config = dict(
    model='segmentation model',
    dataset='small charts drawn from random numbers',
    train_examples=203450,
    image_size=64,
    crop_scale_min=1,
    horizontal_flip=False,
    cutout=0.4,
    num_classes=4,
    encoder_arch='coatnet',
    encoder_norm='layernorm',
    encoder_norm_position='sandwich',
    encoder_activation='squared_relu',
    encoder_mlp_ratio=4,
    encoder_head_dim=16,
    encoder_fused_qkv=True,
    encoder_qk_norm=False,
    encoder_parallel_block=False,
    encoder_inner_norm=False,
    encoder_moe='expert_choice',
    encoder_drop_path=0.15,
    encoder_num_experts=4,
    encoder_moe_every=2,
    encoder_expert_mlp_ratio=0.5,
    encoder_experts_per_token=2,
    encoder_shared_expert=False,
    encoder_patch_size=[4, 4],
    encoder_conv_stem=False,
    encoder_depths=[5, 5],
    encoder_widths=[96, 192],
    decoder_norm='batchnorm',
    decoder_activation='silu',
    decoder_channel_attention='se',
    decoder_widths=[64, 64, 128, 256],
    decoder_blocks_per_level=1,
    decoder_block='basic',
    decoder_dropout=0.1,
    decoder_attention=False,
    decoder_upsampling='nearest_conv',
    residual_init='none',
    optimizer='muon',
    muon_scale='spectral',
    learning_rate=0.013,
    momentum=0.9,
    nesterov=True,
    orthogonalizer='newton_schulz_5',
    adamw_lr_other_params=0.0021,
    max_grad_norm=1.0,
    max_steps=13700,
    batch_size=64,
    epochs=4.3,
    lr_schedule='linear',
    final_lr_fraction=0,
    warmup_steps=270,
    weight_decay=0.02,
    adamw_weight_decay_other_params=0,
)
Rows from expert 2 of block 5 of the encoder, named by matrix and row number. Rows with one number belong to one neuron. Each number is 500 + 25 x the weight over its row's rms, rounded and kept within 0 to 999. All counts start at 0. Numbers have three digits each. After the name is the row's rms in percent of the matrix's.
# up: expert up (encoder.blocks.5.mlp.up, 4x96x192), inputs 96-191
# down: expert down (encoder.blocks.5.mlp.down, 4x192x96, transposed), outputs 96-191
up.15 109:475487486504485506502506504526540500533491521518493509454515483495442534486504432498519471502491512525480525494542483534521501519456502537458449500493490535537530511504535513499510501495507507524508520505499503495485492544450460490497475506490509499495451555478507504496508488483470492456
up.16 078:473509489504513490479524475499473471511494488492527494546511529506489536487489473510524466448539533489482517462526472489477475449506503508474484469479515508535558514508509509496472499516494529503497489510560488499470497486472475525488478451483479527518476483494508503502511511483523509519
up.17 117:522509488514472474497504502463525509493520549524499463528509483483557524473472529513490488527475523509481536498522503466521502504481506503503495470481497481511500534492484526554492454502448477484496481478456481444495491466471545494503466492573475466485455513529513497526509497511494506530
up.18 108:507492444489517442530545531496495489506520513480478506476469516489456460492475501487520473484465542533496474504501517503512514516503459516498506480485528487490498540505501506468510502462533525456509460520502510520490516540534499545531471514449495517482529481479473530455480497502463484502
up.19 103:543479548466468481509516510491469481487426510538491545517476501493540516460472513497511523483534492468475489509509504477520494528477529489473509525499468487505462522495493518539533488449476473495494500489499508428487524476486499519487509512515499492463491492528508494526488515489498541490
up.20 124:513521461517503518503527491478529520482541531488520500476476544536482529484505504478491504501501505469488490540511467530492477496504464483490520491470553450519506478502531487491512492503485499485497527514510481514522493574504510496529526475474504465519550499520509495512449521467486522506
up.21 103:506483519464530552487487469510506488497506494474483519487512518509503478481455528482462513471502480494491499473533496516517459530479519474480492533493495541474514508521535509515499497535514467532486477447523514520514508454498497484486481539516469496486503478495484524512487483520510536524
up.22 149:475508548499482542466452515516483519490498519494500521501489507491487493506515492461485541510490449473510508490431479550483463471490498504515525511555473519502488527552491500529484476505504507506512537511487518503514474542517491506481496477507471554505477507504499493510459465506530519541
up.23 092:482506509500498548526491493469516475540498514476477466517507490527478508503477519539529558536527507509507475470476502486514495482504437505463496513517521493452500466467478467490490513465542513492479522452480505472479521492503539472455485502466477495510478508555458519486465480524527488460
up.24 165:492530509512506534499521498496500544457506480518522503492481539537478471525537518476458498510488511511471485509492454531474521470493497507518542464493471424502480430477507455483488441498525485481494541465488524464483521537488485485509514489497538480492476547502466491513493482482453521502
up.25 115:483479501470508474556491542497479485496525494533471514513497502502479490524544535500466453513478504545513503514504505498522522497485477511513492519440531499494450475483533452513498465545507497488535533494513504524485547520522492512461506459485466486501511550473461466507482444529508507518
up.26 092:428474487485464516508493494496502474488523506510517523531508462498479504516487514520498504420519522503461491503498493499496520480515461500513507528523510516545477485517508476483518546503485528486535523511503476532506510554542466530517496479502545483490475456474436518467488497521477491502
up.27 177:508515534488492487513462526470480505510515513509478500522489508519476527509524493475508523459507525494461467487496534455540470507529518549518526528467503477538503523545478487546535510533503486495462501493479467506561496541508508467496503505508532487490521467424496518526515522496491489504
up.28 107:490540434528448517476512513518520467525445520499486482502480534491501538498503459506448453506538501485540512479472500478446490494521497484510530487465464482540478526503488539529533518477484486527520506512482499472477493473497496487531522502506533472448493466467520496489502466490487528481
up.29 094:487550464497471515492486451473540488497494481499489495486492508493463556480531463493473480493481510489524512530542514524472498484507554467476486498525512531491469483504523496493485513527505446534522521525524541515496523457490463546455515498468461475500495476484486495535521500522489529492
up.30 110:471491492500544507508471440492522519487464517492505540463463505516488544489499485523546525499529485468550495494518472520507521487483561470493531488536522522487489487497517496515485502514520520518508409483486485480510493494501470502481508497468505520515563479490536511524512503483451542490
up.31 095:485501497480435507518508484484517511507504533513497531504484532489501498527512483466531507501468516496513487450514517533486534462522513515523507513491471483512534488515466547511487457518509510475461500445479457520525509465502518462517595470503494504494457506524503480498493497547489522528
up.32 101:520526483521511482458533514533500459548522528481530522461531504443491501509502505490520489532495513486495538476451481475418519515480506488481511506494451470463565523476485511507529513499485475492496520497510496491494447442468464502533500481511521517494500491488553499495500508516466501529
up.33 108:519466490545522523515498512502491474488519532516517486499476514511497493523487486516549490508502519534499477492499502491500520522485495520557513487514506484454543503504512464518519546526462501478525475527467515505521465496493473537450511472491511490485442507538499484513507479451482487536
up.34 079:522506511523531544466483461508492497499511459470486473515517488498473496510496485468525507510495515526493526461471492473499496474526465504543504503484448499494492541540488483554525478518454493518509505518490469479506549498511489512485487498473485516533513497514495492482491519511460523502
up.35 121:480503459485551503535493508520548526483567470490506492476457505503512501469493495472495465464443537482517498499498492529477503509511501481490474517517534485503484522534500536510497492520481469532458461511491514506473491466488481491504486536477479501514464519521454491459498510534503494458
up.36 099:490517519515551511531497434511542509508498530491490502509485505512494532487512499450511562497479504473545498522449532475500503465499560483510502493520468494523529489499507503515503479566528520500485521470516480492531510450483510450469503523466510507507525494556501507475490500518465474481
up.37 079:490472499488458487481481479502445497526528509463485490545533491476478525468540500511502477512505514494545460530502532471515506507460498525490466482513471467443534496516498506471541509517466502514505524490469480462502522494530469530460535464501454543477471505498520514463511491505489464519
up.38 090:503505502487495499522445469504516483488454515492509512502498525511512529510478523498479516497466510478521506566511522487548540505482486474507490500491495480506513478518567503509536561528503530521511470497478544502517544475495504505494499515538529464495483501520486538521515516481453496490
up.39 104:523527530508486508496513486489503483505513518504511522474529485510511481464458538490548535530501514500479516508467488491468518482490480488538478494523463494496449496497516482510458494532518529459528434480503525478494514497485514522521417487502486500491488436495497528541538525517451535535
up.40 093:466503448514498482546470482514496501499506536487504436470500486486504514529501476508476487432509493476480531490494487470501505486517502507522544513489474476525531522480494501439500498506493489542481499537513504490438530481475527508517497500469528486499526538454466495494516491535508472479
up.41 099:516530494452482531514501503534525502467562472493475532507511473476507501484485508462457458476455507471546500520511522510453505568510527479481504520461475522541485512489504530518514496502464496527491526511517491515544497457505512523505458488465503525458519504486524459435495493489530515494
up.42 105:486490512476483517485495524500515476485493480502517467482471497494466494500526537546534522509506486504514498543512509489495541504517458494480449529451485506530499506490493517473480524473504516530503449530458530554463479526531490511491499472499510486505492531529488489503502453493471496521
up.43 114:523527460503488518521508486531527514471466541493503511465501487482472490486465466544463486506504483454498485504518517509490476526506453510453515470490523471495569489481487508506510478508487491511511469532536519482515479540537502503526527502437505475476505524478506522500444546455497519531
up.44 098:491520491507514493510441477527476493536502545502527506493479471477520487446518502478536563531485484524505511549517525448480484487469460488528501450510523563498501542471517476462470528539525528487522477514500489519508491518467505504479520475528507483523489497499497478523519525522453523493
up.45 099:481541456487493504524481482524521496517474494468456520491472497499513513507447534510497507514453519517472470463493444510507474495514457477469487493479496548496549554506504487484489514475519500459534506491539479513503485529488465490463502458493497487523522507488519552501501509564493499526
up.46 094:530506489478513464493499529466534475498531525466514468523519490514512484551491499535510478488499522510536454512486503470486530527480491463513488528530487519487498454484488466475504485483440460483528490514450516455516527508485509515499461483518517456526455483485547515546526480500543516509
up.47 099:509480505537499497489510472525526525505508498469527495497541483527459532486489516454488480506493558495506501528519485473510500505520496506472476485472490505469533541516496515483511474494494558533502535508497479499505509500502522526474499501521510481465446551449504535452498496496468535470
up.48 099:536514564501481541480527487474473473506484514517535521493561537535512470474517499489541530493546482521505523521460506497492441482488506460466528503492458465511498495510497508495512473519539470485466491481496467471493479517478484472520475502488512520510478485475543533470518536501461527532
up.49 084:512513531512471559463465475516538501474498530535519521480514503491490499502441581499519498521507470507507470491530501514507497506491509468498506507457498504463519514528504475514500505499527510473503454459533490466498496497515470526485498504508496469510548483493495474560503459518477502526
up.50 085:514506512527559495503489484497539491458488513522555516480478521474510483503480518524524506502527492524483498562483452509515503504506490516465468465528494491532491516527483500513465511502513467475478490483508479520498477484483549540493489538514492472545420521529481467495530531479486521483
up.51 085:485425520495445534501512529467477488468466504499532468548488504531526503544507473471536490487499483512472481474501489458483486532482515483472525506516479491476487493437504517545554524499497497518495493486521484493465531496530459492487531491509501492538503463486516456499513510502556529475
up.52 076:498494494504458543500500497522460470476485538486544480480513520529485489529473511495528527456470535469517504521465462511470467519498522518493493531510515498509509500452542522474556532535474535496519479468517485536492467480504470512527506487511502525506542471510511436500501509502530509498
up.53 098:484485528515504448497511489545512560495523502522548440469528503460501479497504488462485515501470543522479512498511519482509439490491508491513552495496495491484505505501456525534508486488538483492475471495469568506551472482436498538472469476495522537510492473489521508495503513497515507458
up.54 097:497518491462483502517521480511538484544441490512454487484523520473465493477540517520505531472499532476466511524521492464481506486503482494489534511511518548514479481518460533477526466534473499503499515498457512508525504492513493531451545449516504504516478539537500455497474492485505504489
up.55 100:485496479502472489508507499520534495483545455447510476493576518508468535508494511529481479548523467479465497480470493508481491524500513451516500517548485513505504495520487507547482551491463513513507492486515502481519472548472507468567485489482551530482522485484488516551509468489512505496
up.56 108:516494484468455471479497486532465533479542509470479495510540496518417514477491537464508503565506541477541534507488513512487469520544529467479460489465498505486500491526476472525481556518486541517517523552487458523490508485514501496511490474533485531450515506483499497486511503502484491476
up.57 089:513516498478495510448501462495472509483544488450528500494506451491484479517471520530501503509475545468490494514497487500485546543490457496439511490518472512506490528481496501507486521508504480502533522477503503531437488493499459526500514522518474486477485523500543495446543454498507470487
up.58 110:496485531495463488531436526495500511474476488557538493539497538515496452568490491490480470468540457506502497500447495498535521531506506476531511527474449545483480496497512474472520456534525494575504558511499470485475518480466514491499454480515494488488521514495496488509545513526473542474
up.59 097:510519491449477507495495525545519460557512476511509459523531486473520484514514523474539518473503498565486519486492506449500505558499518467494504535498470517524478566519453510498525548510507505512485446480489498491513486481482505502467483490497499495508503445510512434502486459510505541487
up.60 098:479515469476501522476495460503485539501504496477510502452540504512474472480483490510506448452481481510481507490534486523500446527494510497489515498521475485469547537487521521541571506516499492492509508507526526491514515517487493536499435504499555490482478516463487514479510531486475509495
up.61 084:488533472489500504496510479497517442538548475481495517547502500519480491513522522479487488452462488486525505504460527481531495491504489461537525487494514472530521480478448482474499536464495520480532477483500511498533463495528469502480511455471500556503512554486482498538497503485523518528
up.62 120:453468537495469527502464509473493510498484500511479551478501468478479484523503498501516481518517472466517487533440507529493481490508485511477519508506510497454499517512491496488494487451505505497484519475469543507514498518535504514469469471494516522490509539479527511545459458531534505528
up.63 094:479477512529516452500440456493531510470470481508524461494486511478499480509441510560504528488500498523486501527483505496534485509485495460498486523460490467466508507530473482526495541527512509535510471465498518470511491514514491485527478496524488482539514511525468510507525493499518553485
up.64 096:510495542508519550518499551511470540496487463546498496545466498507521478492503515477532523508560471509422503494492498544485462540525532511501472479455489510515530490533485472466489481514504550529514492457520486515488482516473491497512521494505518532498520506479486509467480486515501514534
up.65 088:524507455453505474500503512495508458465502501495462506518508499512484485473489535524545506541511492433550507505505565503439519494551499492526485488470498484531498473531521484515512531491476503469530502537451506509495514483491494502515517496526541469480505526536513463511545450502498486527
up.66 099:491476538474463498556483544457510500471483519477493499496492439497486533480515513476490489433476479461520523472477487495461495498481504513480481528505469545502467478512482532506488536481495532488507509518546517492520516561500455492499481474477508464517492477505471479517508514531485516487
up.67 100:534503462462457487458525502487545507530545507460500473503504510535470463456479527480453470495506501517470521486498485494505505522472502484501450473478520496515485482529487486497538534489468462514551547463525474492486523499453475504518533517521538495500497515476511529519505517525524467529
up.68 084:476452453478486526548550475486453504450528468508536462505524501458516521467543492477500531489494476464494551493528541510475494568507473514485504509482468497491505472529504474457500493537456517480498483533506491539502508534478467494527498472532466476506502483496489506484503522502505501528
up.69 094:486502525486492502513472528526522456481467509514521538481479500499524483475515561522515495502476522459512467518544467486508470538521477517479463507494491477484539496516536544512515505505497540494516461525487530534482539440475499496496531532458504527504459481533504514512475490481497479505
up.70 088:495495508489521540425500474524461487499477474504511564510536499486516476505496498472510531505510500522454519511493525502462461513527493514482515519472515491507500515461480512489518538547482504495492509502568520521506514510471528504476495453487485533514510483484514518481461506501499471501
up.71 098:498503543473510503515509465481465464547517527479542540520478509461538492516473546481504536486486490491502480437521478472538470516513501527533515545512481483517518509466478453505519458505490507526514488483491493466458540521531504472493531499488507478490519530473487514484488545463463476509
up.72 101:482496480512465503511485501505489432565503497478488546515492505510511515556510533499452485524530527541509487464490528515509530500481511490489526531513473509465520484476491481507472465473513464497479490529506495509572519469494535504459546484530503537506526468474531472510498453509499487509
up.73 097:493545494499455482557480496531455467458493510444518510506488507488472493480517515499470504462521496517487516479477497524496504562490481486475493524496496527487495495525508505477471442527535504506496520474513544471483478488492462485528461489453557501500540508478543519520483534527511515494
up.74 099:501507494514464474501513450533505526497485487534555501499475486499448499500500494476514494500483468527510447500477476512480507497520524502487466527488496520474531522496511508482535506507472505494519477433518475486520518542526512439463480468466526505501542490484545515504585504516498508520
up.75 087:508516503509537482565515518486539506494534490463502525505466495454519475505495517468475455502485505487553475495504504529492476514534495485491537501489513558531487535485508527471564528482500520475493468488504486530509514478495498503504530503517509507509518489489469536500477491509504499523
up.76 108:502506527490502529487454497520517483480497502523513532494483489509510472465484501520475525499451469470499485529458519516526505508510546503484519527502495464502487553513487503502497507541530510525530491497477519514507476560513500522510554513463463507545490491467492491507457502469522519494
up.77 079:505457534483433500495463486486528500483495480513472506535517480468534489477498505514510569532487507511508510480527479459479478554515486477492527470478496522520477509504500475493520482501529519544477492577474464540477532446505491504485503477508506476494516511509506523497499511475480514482
up.78 090:492455479459467532565514503506496491523508484487501500511525542461478492529500488522505513491545517466446470451512520505494507496483490484493523538506482476522488487541450512507480522502454492492511487457470525449553562527534517516503493500477539516497494529528448456482499537475491505505
up.79 097:495524489489519491493468494566469482545549492499496566478515478510508462466491489515487505535525505440432526486542507485494487458505500513523485468518528490506464446484517522476466532475512485527496516520508492510501512515463510506520510512458506571477523519477481479549494511523471488483
down.15 105:439490489529528547533574533550541469557488474514509483510505505511455507504498527498467510486468558492516526464533506517476490477446513506530519487449521499502516450476486490505534480510489507516540521526508506502524506529466499483479493486484476539468518505481482503475470486495485475492
down.16 092:471510490523495512486479494453481535474476481506472488488513537477536527521478471465479543529536470550500534463491541506561505559525489513453485525505505535505513503482452489486490487483453485502515496509516530514520537547491491486477503476497510528469523516512448477478500518470511514488
down.17 120:511534505482489508470524511475499481515499510497519529460493505497533495442473550534511458511471556498505530453464460483469505444495463503456550497500470488531535534534491508522513462503536516451494484484463520464515465511528535510489452518530464471501499487468484493498504474506504513515
down.18 108:479497479496517487517513453486524493488492528513498528487477505498473490471505506469520473524522523479444489477489518513484479478485485502511505536463518511469496558505517558556469496489549532471519472506517460517502512494522512491454475499532542488446556492516483484486496514503471462476
down.19 103:473559534493467495522510496530464491502484502552503529466520515504511491458464547498528514463514551473479508477509514457526421492466513490479564494437519501475472504498475507544477471478514471495452484515481511463504510479491498504483501498477501536479506491488504494493482497506527526523
down.20 096:485528506449524514524497448499514523481522496496532501515481494518504490491469528462530484486519521491482513525525499508504485535457497541511517465479518524532458477500478527512507455533495499502466493476492470490541506521485514472447459475523499507464540494532405504472486498529491518509
down.21 098:466490523518519533458472512522476488496506520466494508572514489492464511507483451518519503470477478497474505479492532500470500486518507482472531494472434565548501489504466526516474523457562503485492482503482483514535534493529490491525523506473512481499522473501496543496488481480473543514
down.22 088:471485507448519544482493506526501550503438471481538511510476496499488496542513514469478489498489444520471512521482498523489506498520508519501527486496536493501467497478501499480500449494511498513510528488451524486501482534467501453496460446521505532500456540502468471486484503484482522537
down.23 085:485517489491465531497480476521459520507525499581527509555493516401532505517531499518517527493490504498475538497523481538501528514530546497493502513518513495521507527500530500476463523481512468498493504513476512492499502474468552519518529488511478475487479490511490508527501502495483451509
down.24 080:472527483478501500510496497487510520472469472536513509514484505520543474503523520487480441487484522528506546519520495492454486523484506501507547473488523487502494504473509490524515521528521468486479506480475496463460479534501574481446482509550527502486434480510431482463511459513482509483
down.25 099:519516472492528505437475449518503486489452508487481511508515512521484520520525490524492501492494501516468525487474500471475508443502504495485503491510471531530506499496497469492464454511509490498492489501466502556541454510473510483471496489477476512481515532481538512487460488505492508464
down.26 099:505502465513480517515459498478506492489459492472531484507490492467572467498505535456519534457532519489497543453453445532476506498466513450482513515477530522515470498470494514507486461524525513543509467521516499517460519500511514494487495479526516483521481537534495510503467439497518504520
down.27 081:488426505472524517487481508529506528534520471517490464506479506510482547514483483502531524525496477474472507515484506510480520529485493490483498526485534480552463518475515516513507512520533461489502550484478472558503488509503531489521462468505485480470478508503473496483499529553508469519
down.28 107:491506463485483506500475490496505536521499463496475486512497532497526469482497481494479500459526489497477500481524550474515457502475498465522587509495500532478517496489509535513505490484510529451460527507477526479508530462471495449453475485499488470445535508464496496499545482497512539532
down.29 102:478524482489536518521468487599507493444507496475487481537555477511484481470530496510492521470515454469510522537516530507490505485494489515496472510501511508508545496526533493493498513527498512473542526509524484501466521481510487516488505492457502512528504484467533463535517511477454457473
down.30 104:496499500525494518531492452540506555504469515490513512511508458495500516467486450536457498481504514517507500545480512541500516442477506502461501451503493530483480473501563537517490506565521522546487481506503512472486515507481533470482488492511515523521489533492491530494497491518477526465
down.31 104:484530488493503474533475544504492488498517506492516487519476504521525485482553510494467515513540515521480506521529507486536497478486504494520490467488465521447496486458477559504470433556507501529491558457497480489480529533524497482482476462434524507494455510514493535514503535517523474529
down.32 103:527501500496527489503520497502492487510491487478484464502536511491458534518509458528473485502460538493538472458510527510468501499513513467522475464510494531476468534486490496569496495481513551503471481537492500469533555453497497497499524486537516487492516510467450532453522491509478498500
down.33 095:471522492501489471466531480476513474537519506550534522466484482500491504524531532522471508530481538482500481534501502506501493521526500459464519487492464485509463503491492487436498467462510560480533512548515483463506492481494511477456469483518471470528484542475506489510525506535501524503
down.34 099:476479460521481474502472489471506557523548541476495498477489536498505527458457508485541519462545511496479507503492501494498508525540546521548509514467508464522479501535513526510484490526426524458453513522513495521505499509494503516511509470498495502532532489500513504455498509495476495505
down.35 108:526522477489521512516530516492528488488462472537483478487494506480473465484546530525471491475474584516519489484521480526496513469508513507506522497465499506485468493558485484525474481537492510506477504520455457477513485475507503516527503499507488498499522529505516462463462502550521523466
down.36 096:513469493523507513515528513532504514473501495497473508478491512441512555451517472519504477496469521460502503497465528492513510521516480527526510467478527510514524506491476489519491519493538529547505497510499499519464564485441489508478492539528483503511486492520495501458523469505503518498
down.37 101:500463464590508530495472491515514544517504508499510501462467508476536504483476527530474525513510495507492472534517486463483485507517492536500467489536478530493525493537521527521513521510505557475504528493500498502481467503488479493522492474497456493539523567478509489508492485457484470530
down.38 100:513521502481585485522484496535521531493490496535467511548485498513482512492487534510482532489545463529508502499482501459452532502487501524497547473461528479502509530469486467489482516499473489523501492517476499504507495492477534464544512519513566501522514511495520570495535495486511496474
down.39 100:500466515485490494515506490489515490542481535498528507471529539483497489491472523491478510535470506538474464470490534534495489541528523456467541508462492529481450527459484522471502522553505491492536491477522533486479461488498494492490476498500513493464535472532496478494516492534463510528
down.40 088:484530474546492507529467518520504475465522479458524475524538506476492503518534511495525492456485483496483468502488528476512459476487525449487534514511488516513535486508503485486533492460535524447457556494503481495487538492481529480459475499467507490469537508514502467488511467510516488553
down.41 106:537537483484503519517495493548536501571518451487538452484500508483488502501477497524462474496486529489524509521492500538447531531530518477486477534458501510527478498520468481469478503519502570500546516541463510493511521446480492499477521518482510470471521491514491498467505500521456517497
down.42 106:521462485498586488467534480501522493507530488556503478493491518501473447517478508524466503498481553458521452494526473530527475508517504487495529524495529517514468538482472479536447501512485487534501457504519514540505496518516499509510506487504501465484521479487540514473508490522496483483
down.43 096:468524482536496517501490477545522527482530529494512477484509488511501470458498492483499482498494481492512507490504522527480514481481484497522482494527561464490500492455533500492537510469472469491536473522522509507482511545485532532511531453498473500485490513528478503510557518534492522533
down.44 098:518499473516448518488477469538487466519483517544509536481495537505524534452507505492524504530516538514561496494491486509533457463548488484548489457452490486467538540519507515488490533490474525503526474502539471508511467456461474473468485503553468513504515530560517524501504503494521502548
down.45 096:482487506460478464494530476489514498524487450485526528493530480477462498507482514500457534476502521525503510469540505500486488474481486504482489497523515530492528537507471510527485513492514520500525552520512484516521481520527505507439506520513486455485512494530518497468523462506488526518
down.46 103:486517498519488526482510520493485468506540469499513478498506489466507464472537543539468462536503549491534539510492500504480463509482482498467539504447531550475472536487467507513494516487528509503515488514554470496491519504501502512453478491502503483549489493513540498527462484507492495509
down.47 100:492523489530532516508516526509534521488465517486502459498521531539439491489468484520498508499466530510497495480535515495542448496485457495503484490512467492475473511516492534573527482555508477491454550490508538491465503514476547465522548500523472508498500488493502552462479529444486506516
down.48 088:512492526519512527493517505470480524507530538505533500493523521527500470501506492486533571488497526499491480493515532491501472553489503478460491514487461479514456504487515533504494473505476528545481509524497420534470520509499523518483471502554542493513538517453468497452499522515516529497
down.49 105:496529476488501502511481470499510492485500554507443515526453489530492509525553506477532509512513525480486526475462462487500485499489474464477544499525514539478464486498473480494483489508545479487518500532517508449508506514545559500493504474518504474486548497507526523490487474504478455479
down.50 101:490497479531563478545481496498512530508479463488495509504501465493511542478484525527502549516514480494458500474527494545508468545493504505509508529481494493530506493502513510483514524473467500469467487486503504474484490429525546504533497510502510511506488492534503531466496500457485477563
down.51 091:484525488489473532520505513464493514467473431507469488532491503514538509488515514519477496501445516531526540468518497477503467507514542526461518483493480531445495500504493507515485499506493508473478504488507458486535486484504524476486472564505514506500534526510519512529456492522469507520
down.52 084:531535467448506484519504519440477516482496498488518504502494497518530447515529514478489507493475538498517557506505480488493487483487519515457495488528500543513496485492490533506508465498479489501468514505512465464496515467478513462467482520533458491499501496494487524489510462499510521502
down.53 104:541547523500539485525441501485471465489472508551503523494495486495490493543538530498480497508469446559515519473484520502464500469530496514490478487524552507508494476509462546516512443506519486513506512494535485507525540471508498505442485540497510505500511477488471483484492471491493507514
down.54 109:484468463545498486525505510489491528456491518502462508495523507509481498470541547483493530514518516463515510476546479456492491495523488495500518533507506509541536542546498482481497472555520471473493533480502505461495526504464496537477475496501489477508479480494527499475513512458465506459
down.55 102:500467484501464517498556484493491484531522519511478499465547474477436543522478512474512500479481529528521476448481517449529499464475463508501524509494488532524499506523491501501476527492510512561503511516498491491529493451496519496533523482517504490489512508497470527486492507488498531453
down.56 107:487517497495476480557520512533525490502505561497475456477497529509435501474456491514512502531546511540536543530488527492508461464479482509471456530433466498499484462461488490498496501527497482509530497492479472543485520472494509490544474472541523513463528463487469504473476514505499450463
down.57 092:507478494510525525475516516472476529443482541463523526486551466515516482493490468531464510474505522494488462498508502525482484487445486502452465454488517500508476494519485536540462452528460488532533488508510493513532476480569506506491488515511479484488540473496486517441510492511496483477
down.58 096:490532466502500501481489522474505474445463522488510479517466506497506508501525559537527504468518489517465506488499498472505496494465521508519511427480477494474492469529478485506467517523526520490534502498478486487497444484459476459470505457533570516489514481512519485516541508489540505552
down.59 091:507473500493522484496519495460480485458465531511491429532490525538476484493561538504484483467440523521522473510508540491494531483499528456506482466509492473548482513501428531534477481513495490475523448488453470482540504533506519507490511484527523539511532498520483454473501505509471478524
down.60 099:475498506461482503480525528514504507504511449489516500454530468567498526477533493498459486509504501485502465503502471505473494498505478458470500508499456506476511508515543508491521445500475501511507483481502525506538499495538516498523490465506517467538470525551495539486508535536497542540
down.61 102:508501518477491472505536518474489448519520544502530495506521522479527488496516446512504494488472530514531503490499450512509516486489487451475494508482513497503539513476511503463491506509524531553515482518495530496487500449528486505503501486462511493517549484507461476546521483490556497539
down.62 099:504473491501475504493487515516517522472488539509481528525551476449537515482489510501506469507526501512495488524500510533549484501457502501440463480481529488528451480492478505530477487515539504503504512513496468496506505514497542471491458462514489501498465538440488483497505458498467455489
down.63 107:500500490516471464535454446514529458533487463521496506482492484497479512463498532510475545468493478531514520495482476504505484498497515484507468491481480475516521526512498475526463520517496512559542520504463534519492475507489490528469512513525516474508488464536473503476521489496481517468
down.64 110:482495554521470480485474492486452531477520441518503553503523476489524522488555516511485498510554407450473461516493497512534506494514509490500508530519534530459486496500509494532521514493540477503522528476532487510511480469504499461531492506512492511525470497457531506462521502465499500554
down.65 119:462483514490507468515513495442524458528514509513451508496511453540489476495529528518437531475482458512507510483507508487466483503485494513530524486514520490505495476473471531534509493547515446517529537495531520530487522474504554483474512534497487525512524451502489555477488502466504511546
down.66 099:503472478493540488520527506473528536485514542473502458497505481466468488473508494535493527468474487482529529471468505523486493450472513483493518487475517480502455483499454462551496489516471488525482494503508492525467519524522513501528518481550488532542502498511527492485479497477507529475
down.67 104:514504481479466497505503532518531535490497553501471484498491415492445502517484477527485463533469469551508507483517527508464535527468468495430523522493477531499516493496483503561508482542522480448508496525491463483531474534521529498481523508509508507550528534467484498493562483503494486516
down.68 101:454485467488526500480500468535504488493500525536515497492532470521556508533461538520448482483508455496509479509500507546525555525492472512503487464457495479457541501512483510492527472489457501492456477464497564514466512486555523503453542541483523515495527494531510486491475511489515478534
down.69 099:495538517462524479480536488484529522546505506524500498535517515516475481470522534518468511500505482503538477518519490502462479519544518511468513540546490513442513507460507522512509520449507536498519497519508519454511503444472506514466508511490496485498529475487511534523476455477500442473
down.70 088:492501484528493485453492510461493514532476478492500481498540503528518502505541496552492533517427514487509517495499505470493507476453532500461465453487511504491483505509483566511481519511537542493499461500499444494506498514473484503491468470482488449471544510508518456477507517489526545525
down.71 094:476522525563524483534529489519504483485516514477493486475484553528481496478506515492532526477544507464456457474517472439473446494491502491513479539505509512486477520499475518471476496512518540463508497438525488514531550497480498517504535499492471510525498510517469485483485525538507492532
down.72 102:479498515493495516489528485549496486518442519554505502556454510480510511522503510516476523475556512478523505446552510484547477502507501500471525491484524506527515490498496455465548475473501499533476488516515516494561456475494504504501522481530533453486513486491489459451489503496494510446
down.73 104:530502535554490524478503511431479450492500531510478488511531470487508492509546485509520522444518499522529517491471466546477510559525495526489513492506507512473448489483517544495527528471510526504493527533519479443515505470523505545462488522501541491522525488514538481468487479463504525487
down.74 097:554507519497471467512514469494525482506511504523513464525517505496464539522512498510489508493513516478557460481474516489537473466522553530468484510481467506532489487512487528483518446521475521479500512455487468476514477513488557450528497475495531460481523512494527484474469498516456545507
down.75 097:517541477502534462527481516517503485508492469458480454530465540527498517495513465516474466463491465527517463509495503509520490513511492542480528476504483546504480470506483478472512511469517488505464520558546528506530518489472518481529494482530505516494541485512510489502466491459532564481
down.76 098:478482502483499505515520470516511523485479449531519512460434492502505498540472520465534527551504483478471473503487505501518481478492479499517454484596530504490527478493504488511492525496528475461529469527515517514523524542470529539475504447494457460473500554541481496510511511493503488519
down.77 113:503469500503523456459497507480556501511507516475502526503496508560515482515532475529501499454457494470503500505516437502558468519480509508489502501493472497510514507480479538440517484536472513534528514505527492487496479488461497423511504517519494510527547456491553505506521508456503486514
down.78 106:472517482466500520555524546488528542478456499495534440461487509478496500459531491494464479473496529518500502455543510464490458514480477502529471481498503538477450521558486492475526505553476524478514510487509508496496492533508529565474506458520505465518458505472493518458519521500513496497
down.79 114:515491507515492510525496526516520519544489445520504498471508451471532505475467483509478489538474505546510519492523521551519511467533508512490468493511480535469495466463524476474515539528475472500473493530457530495485497514460455528534531497438470552512462537451499529497520527503458458510